A small segmentation model, trained from scratch: 64-pixel images, norm groupnorm.
Rows from block 2, named by matrix and row number. Rows with one number belong to one channel. Each number is 500 + 50 x the weight over its row's rms, rounded and kept within 0 to 999. All counts start at 0. Numbers have three digits each. After the name is the row's rms in percent of the matrix's.
# convs0: first 3x3 conv (model.enc.1.0.convs.0.weight, 96x96x3x3), inputs 65-69, a 3x3 kernel for each
# convs1: second 3x3 conv (model.enc.1.0.convs.1.weight, 96x96x3x3, transposed), outputs 65-69, a 3x3 kernel for each
convs0.19 102:446470463525429470529582576481469511498525525474458460486524526465416459491530489504470514504505504464523516482413470488588428450488490
convs1.19 108:452456398555720551632696559524571548484489482511468489515497532514525551473473487513500559458519533483503477565504517507545490555491516
convs0.20 098:499549512506523413515554463506467504487498520487535506506503439517529556498478497514483533485496502519526491486502517479556462533505496
convs1.20 092:534474445450484646514506511510553518521494465512506531467467574450374560497506486507469465522553381465529453549536445594556387501439486
convs0.21 105:533517494515484560512464474513508502501475461475478530498467522497431550504515486502432530436505517452496486463461493406346626407411515
convs1.21 106:477505490457646514474573477479546439486429488464453460543439452516412459511425504454535572478466489521471526487512470497538504543512548
convs0.22 102:431473505446482481478496538553490503546505539500446545467513470570530594509512523489468466508518588499512491491464509518511471522496515
convs1.22 092:483492473472525671568502512509513509524460458502523519477479488401383527545510455479491465528545385468491550533538439609536393476423473
convs0.23 091:507523511505525457492486570497497501508544464563545541474475502514433464503524515504564545480510516529514499501491498537492511525429476
convs1.23 113:411458428542534544439437453579504451505560526472462425413509548514531467485482494453457508454550539491458473546534493548562518477485483
convs0.24 094:460593376478408494480544485427548491456423424484498501448416496351603578515435469564543472293617500493436509494588495559461514508527518
convs1.24 086:583536460459423551652502470456481527557559552517541580433537546561485411478505476515475503567610406454520503490403547559363657553485506
convs0.25 094:485466514591717536508543477394394423510528526443484437540536501477437464475487458456492500535564467443476540465460455500519501466446463
convs1.25 095:506452407478429388477493503518562559587646604575539559494525558528554584505549524523529508538403482461490579495490518479495520540520524
convs0.26 098:504511536496475525524448494500519507573452543534504504516435438506482529456553574495455505531504492525604481491549475499443482508446458
convs1.26 096:473550543536505586523501548459474470467483495462497442457436509473488488562448450544534483458501516503444471491565474488563592542472533
convs0.27 093:514532445516506454480546483501529505476547482522542464534486453449545434455524435469448515423588509461536483523505516525444536489458582
convs1.27 097:530481481599470456529460459508463518432456451494497498521570471404555457470546511533389531554436559556468506428565456518507497542440563
convs0.28 093:469453497461332534500614454502493479491432482482451446455481476413488558483492525563458500696376462528389486565460510537605518488577501
convs1.28 106:505325476470533548494514496591608507559581514547548490500524479490510469472526483558536497450507465517460482535474513467519467489493511
convs0.29 102:449462483515384285509502536484506459496512405523547526489506530503438433458525484506433471506505486478468514490442557497504406465532500
convs1.29 106:428518526539525578551555549491453480552531496522535533430461496483383454468470467573540456567526509502535474551531509429526405488522533
convs0.30 089:533531529465438563503471518474470510572579473434479484476483500472506514516486532504494530523486487521485523547540477485514497482574473
convs1.30 112:587487515433421390549538516390481437463402478500536573555532525497399486478456504424504562518543450492515452549460516409518446483439577
convs0.31 114:517501483471515493451439553422436402490500461497465478526512503500402435546505455517441522493433584511560483512500498533572345536552410
convs1.31 107:598533468606445436613510439417414503507515574590508572532459519490494449536525437478534484556495414470558485545489542490409465554485459
convs0.32 093:496493492533476612513503521490524509505499534540568554466460523453396498445524490539572512488496531490439475549540557486596443482557526
convs1.32 086:451416501335448549607553505437363423512425540439371485615548459599528567513385558515467524572486506496494474521450531529446508551515431
convs0.33 099:539484521512425527515571511502479452496418508520553496471514485486621440497577476491528443517655402504457434503535447532491484467518422
convs1.33 110:459505466548460518466396467488373539426497591485465563512510463505547507522543419514437440478609518515575455570491496599552563517503517
convs0.34 100:547504474520473497472510491494454441479506440523567558471538500471477481494476393528616549539528556519591494570575496547652425476513485
convs1.34 096:500441537453387475474445463495399537538471522446421490468571414528501406541515468478436469503387462487451460523510521451471524494492475
convs0.35 093:497490492444339448500477438523497477511446525545546484498460463540464530534462518502423480490470521496489508490410466492330449489504506
convs1.35 099:440399513559481539553539546439445428474457397543494499527480573548445485549454496508525496533496575528480619460485488401694636403588524
convs0.36 098:486474461506492488531532443507488449502455505519506458515504489505545431526492499520415524506497426515559504527562501514575511493530563
convs1.36 095:534568540605534504618575446543490534501497476485487478549511453552528473539521493500494471446504477491502455493493513490496505412508533
convs0.37 087:481469498499379401500532516535561503511459480519499507427446470423528532441462443490524591432489505456496430480507489508472436504507439
convs1.37 084:543507446610581538530545561470452588486513594452450442502518510570546604538521512436466514471457396512423417510486527480501547478480528
convs0.38 094:465486481541332493504465516460521475432451475560505519443478494450464492488518465492488481560449491544534552520561549544534460547535485
convs1.38 109:453507469418474452446540426496511466500466492435555518500543502519490519485478512424468478533573495569493515493463457502442518474445503
convs0.39 094:452468494480442552522510485501473442529574535472478486519510451536611448544535454500575412391506443408489470520478456560537461503522534
convs1.39 081:498470414510542399481477471541573498489450489553554517501465462495485402486522378499588572501557494468542503527423545462468458572467572
convs0.40 092:488520557454537484554548497575519471554470469490516545468408507551403488535481475522581445550595459561527523543413541531415480513479527
convs1.40 080:495524495502544501483473427502471480488538496405577444495507589436614589439582556496384527521478492454493477511496467534509471529526489
convs0.41 114:501483520484518462574519488453495497445511542502533519541554506541418498527462497498497523428546506467533506546526466449438443484452515
convs1.41 096:551469510540425461507471472500533609461554583602547573461481572538522529552505496510492511513583544486520485462499513535569498509575567
convs0.42 099:498532512526439436505549522529453488481602543501493539497563475538439490537484535489607582532313572470424505554482522477399472471387447
convs1.42 102:510436500547501545462508505520439509468439531464479501574450501567455522469557493463483486510464424496454490519514513487516501507520486
convs0.43 095:488489489482618438485540559516483522495525425461452506518478532487522520474451564522513473546659452522510499483571510434574653456525652
convs1.43 086:468467563493438575468427478456542524452600572512460494591402468545441443459489475408466618450530556492436521573423478590423557429459474
convs0.44 098:504522520506342487467504519473539486472380472510545466495536469515513541504515521426496502500508483496464507421485458568335555467518498
convs1.44 109:443449495498535460458418539569473513459459546499472481538502496509505499474493446520496511471519510547519437449485508613479606546500509
convs0.45 143:483460500510552524438518482496521490478551485525509540505488512484510521502476489531476555504524549476498492534462518485518479462528542
convs1.45 109:460461506495371501519465492477442534496418487497471483455559447485504434467486486543476452504507419522441481479478483500501484432536489
convs0.46 096:455492516491524524460417456482592586529570584559504477472534414461419510463447492477521524480496521476529495476490478507466480478515510
convs1.46 104:529523538479543495483548488513532455495433472571469449575559496518527485486463584460429493561437530513462513501468518476481502531579503
convs0.47 098:499509557497368564458586503513462519574353515535564480506486515501484448579406469549417461430688516489502480540455514460570484540513496
convs1.47 091:544547535527543505544476480417528536502413535482519424434586585469564516597622549517494604448578480489502517573414530593411547541479531
convs0.48 093:486515508521471479448325491488489520560508501528438532498513542475520516495409472535464532504534497514478513506472493508500484470551500
convs1.48 084:468544503520519439425467582453533495477550485490517479520548502561510522491504526555549501536433478475526549507466487493460501520525521
convs0.49 095:488485544508492514485489477519521526497526469521554505468472528488470573475433529490486498517604429500506505521502536554484615520517554
convs1.49 111:482428511517442554426431551497413498489442513462426518512512499454479481507452466435404511501444464476466493459498488387525450448455474
convs0.50 090:501525513436435534449489484487494448480450446519539555499516544470574440463479516501465451378609487497444509534509496511445486505490467
convs1.50 124:458459458527387514466483533546361509453557463546548557538502543479489543467478472485556477495499459548452473500507536526541474488509448
convs0.51 096:543530491488472418564537492386461421421523546480523499474494494510516514559535552521531500534498509490509532485520501472489465471531499
convs1.51 128:481452456524643586484458473482431495428374414584469549509492491499443479520507474434444526413441506533506480542410497542512438462537498
convs0.52 090:463438497527399517554545561531513536592626446551456492508494498591650519500544485545509507556438455461508419487485480512386434549464403
convs1.52 087:420450422465562408499552442547469495482455448459483473486516446473493345522436467553610591594445536572589446495463501560503494485450483
convs0.53 098:475501484533475523459481454466446525523476560499518489528530506567562555474513503501471482519405496546513493505548550507494581518597501
convs1.53 098:462514525521466514556443483467402490461401465475471521489486489423513562481478504506547491485477498503495468478462527353428502397517428
convs0.54 089:532530513513592497541541541504587517418492591524440496442478502432443577480485451488429568453499575463448509557468517446569526482444527
convs1.54 092:489511491523533395543482416525465513476518524495491465478499511595460502576512494501450557471360441494407507478516481479430437428530458
convs0.55 092:542479536455464438493490487460488506589456524510467517480532517452511531571487543501487503568535468566496498467555495481380458481299502
convs1.55 101:545605479531604476456480536458479519500488528479532536529410621544565540536586630495457542486454480504477505549477517499454575497471503
convs0.56 093:490381474465383418575523505505490516473465486434482466534554549509512566502522546433516578458440507596543511417493491473495472473536407
convs1.56 096:600515466490588548500506523519435583535533559490540461475534571472504485494431445439455415467474474442507541537421493484409480439452554
convs0.57 091:430518466507518453497510452551513542570557608480522483421502462453482554500480494436453450467507520496468536448434487506511454466483472
convs1.57 092:580411503642486532547540477473536511439423446429456460522561544476535565513513605517477510552499517503500506534519524587484513508479548
convs0.58 177:489500498509520525515513514526498481562562509577575528467501498484492487486485467462464515467417457525470492456466470457459449457451454
convs1.58 100:423579527436719525471701517510459512464406501508480482502517502489501487487520502491524539484520519384504520512534534508550525479551572
convs0.59 107:511561528484536512474395483490519433549541462511484509489475482518465475524552529506458502537440495548527545481470478489551501498517549
convs1.59 114:498501581474622503470609486506513547485549479520497518453490532472509499537544524445552445532479485450495506453458443459478443470495492
convs0.60 098:500556487534426460518491458460518563539474447463496485473456481459451506493480549502513481496511473495506502455535509486388470543503508
convs1.60 096:507520529576549520513452478473443460546526589497504505472500508520563469478511503502518527544543527542458461450518485474570531480461557
convs0.61 092:501525457506532527530542605471508500612611586518549512498493504552485542456431487520492520506489462502505556489474522510490518465512481
convs1.61 105:446429422511487533491505512510535574483484487455463456495556469530481466490439485463499449478523517476499526546577520441584490436499472
convs0.62 099:547480514485548494520505517516479527514436419575533519432552442519516473491454458431446475579490458523524506461493490453514460509601483
convs1.62 082:532456484494529480488457424528380469508441567474506504513463495535579535607593613469488529461552535468504531527548526581569494465422520
convs0.63 104:498464490468472545504523547510415519537372460521479485505497545481451598519397545549449505532604464537452517502478477471500479488501482
convs1.63 105:435510506448470533396422446511453441458446498444487468499540541463474495474469470502451549506465549501480481563529473623451504553546462
convs0.64 099:501548509439537387440519515499481497455598495531504460471486468500485511437492500502475479483506501479528498464505527485440433490443455
convs1.64 088:522514564599471582457400548475493438485435452450553459552544482504582598484527588572503517571536392528484535524497572549573454555525470
convs0.65 102:483508517514521590517361368501510498462443460504520494506476496518507466478499471489498476489491479511508464534500504474458488490513475
convs1.65 116:598570558478492490480449525509469496566621530510469432591524481463524544530511495549501423547389486469526499469504497527450515548516480
convs0.66 101:464469469519526505493481491495453548514523539469478545556539493537419529514525532550666474539530493565533512510525542485478505578546459
convs1.66 093:541544516478556528543574620491496460429491473484550492446485487535479506471549406460452504562391508472496520484471468511554460540484555
convs0.67 093:585535510455442496472426450483509496494494469541506539541421464512531527492466557578546480533513538505478497512579493507451633498399444
convs1.67 108:585556529531534450499475410395422518414504585465646468472458445523514543527586481412435569515445511401432498528515490407493482532533534
convs0.68 099:496458482507515502474516509446469389435550494524541540459515564511610530482492488399351519452125502464510461525450453425525528496521538
convs1.68 106:481496497410541472415520485474528506535565543536465567523532484566617481528533501441461500556351629493419472527582459671553467480460549
convs0.69 098:494486504488410441514438470533437468506498606597476556533537525542448517549478484479516499517522523532548534481530561542506517508459584
convs1.69 100:513526511589563494448523535496446389474468499630552575463428422443546483493508472527458563552393448499503502491526495495436535515423430
convs0.70 097:465597491437451530523596505519526504621542576523592528487454441465532456563539551559444501482460417549489499568457522480449475557453490
convs1.70 099:456473492377523537458433520523577571448318340470456419496566548427504531513459472498516492532596562514463519521529513497524477543545512
convs0.71 106:517474489498352445484471520531562551597481562481521503486535517493447510508543501473546538499455455532523528530520518439514461461463481
convs1.71 094:475516461494527483519492474479481474487428386442445532414443498487496463506527471453483472449480549466518512533535537503453472469502526
convs0.72 105:476509473538528476501574559507475505526429481525522529503486483558544484491507492489510522585534543477468477495557518480578537451499514
convs1.72 106:451476475406487529585479483534541487488501464563537392548515559549480529595515509501507550496432507461473555520484526510459533535467456
convs0.73 101:517465514528474513478502499446478486577511502485462500465512546479509516514525445552490513545470469513519490544510473488528520514540517
convs1.73 103:519531511454537477552466455530523444458431437477522577450458550482496503455459503493471479512586490481524469451481442501468478486522442
convs0.74 099:497482463507454437508497518492479540495497469512522473514451487507549487485504490516471437515417487454509534557564504489532466480559466
convs1.74 101:520455433467486494481494498477471526540486463475498452436589492467583506555549463510562437531514506545511474472446505560474539471513508
convs0.75 097:485486559473519548500477443483468477507531556495464522566543541513598598575547513467452483497461536517465481538538492488389449479460422
convs1.75 112:556482518433456423505515462569443510549491448522550526441400464542521456596530479469495452527618503472536512468511457467463574492495535
convs0.76 103:492501495428469459492495493537497506513552566467498479562525492507565471505564523491433475507553533499572546465430480526539554513549516
convs1.76 096:435450528384490583480489505383454433516495485516479429432420487492502552497482575448483419472551519470494513563442570493521536429546493
convs0.77 100:458464508430443472484471453476453477514528508501570515482496543505577548496522515519543542514539476470532578460526497473490418494424427
convs1.77 090:480491504477491530499519584509530474475424422511445458485495405432534464433474455444527464420567481454470502545409504556379520488477498
convs0.78 101:491539525487540467492513497493490485514547533489480479438458445508504430492489495464483496483472508462493474493496508512530478492480498
convs1.78 114:510478489483523470448443488493485423471498417470470524503460515521530487558532464531495487485465546533529495531526491464499498507465544
convs0.79 094:501390461483498433476538506536462539547459493537504496568558540514545603505415533531447415512433491534441508582515455551662506524627489
convs1.79 090:535490552465514546581558551543536487533484388460503535545582472470492450468479525487511461541554575524525495457401467454373426470462478
convs0.80 103:502528521484475500484553521551516485528393503535440468566456504566422482598490486534509463564513467538513478495536538569620350529577458
convs1.80 108:491546488522473495509431471503488418505407419508455488574465440573369422541407516475467545496339519446417503454417527430467476488506558
convs0.81 099:496480512509502561540519446525458475539456469492512509508556537483600494530479510523515537279669526481495512473498484529294510556341501
convs1.81 099:530461486573489576501481581559405393495567450519482470517478465547500494439460482515499461469545522521487512528487508487418549437547477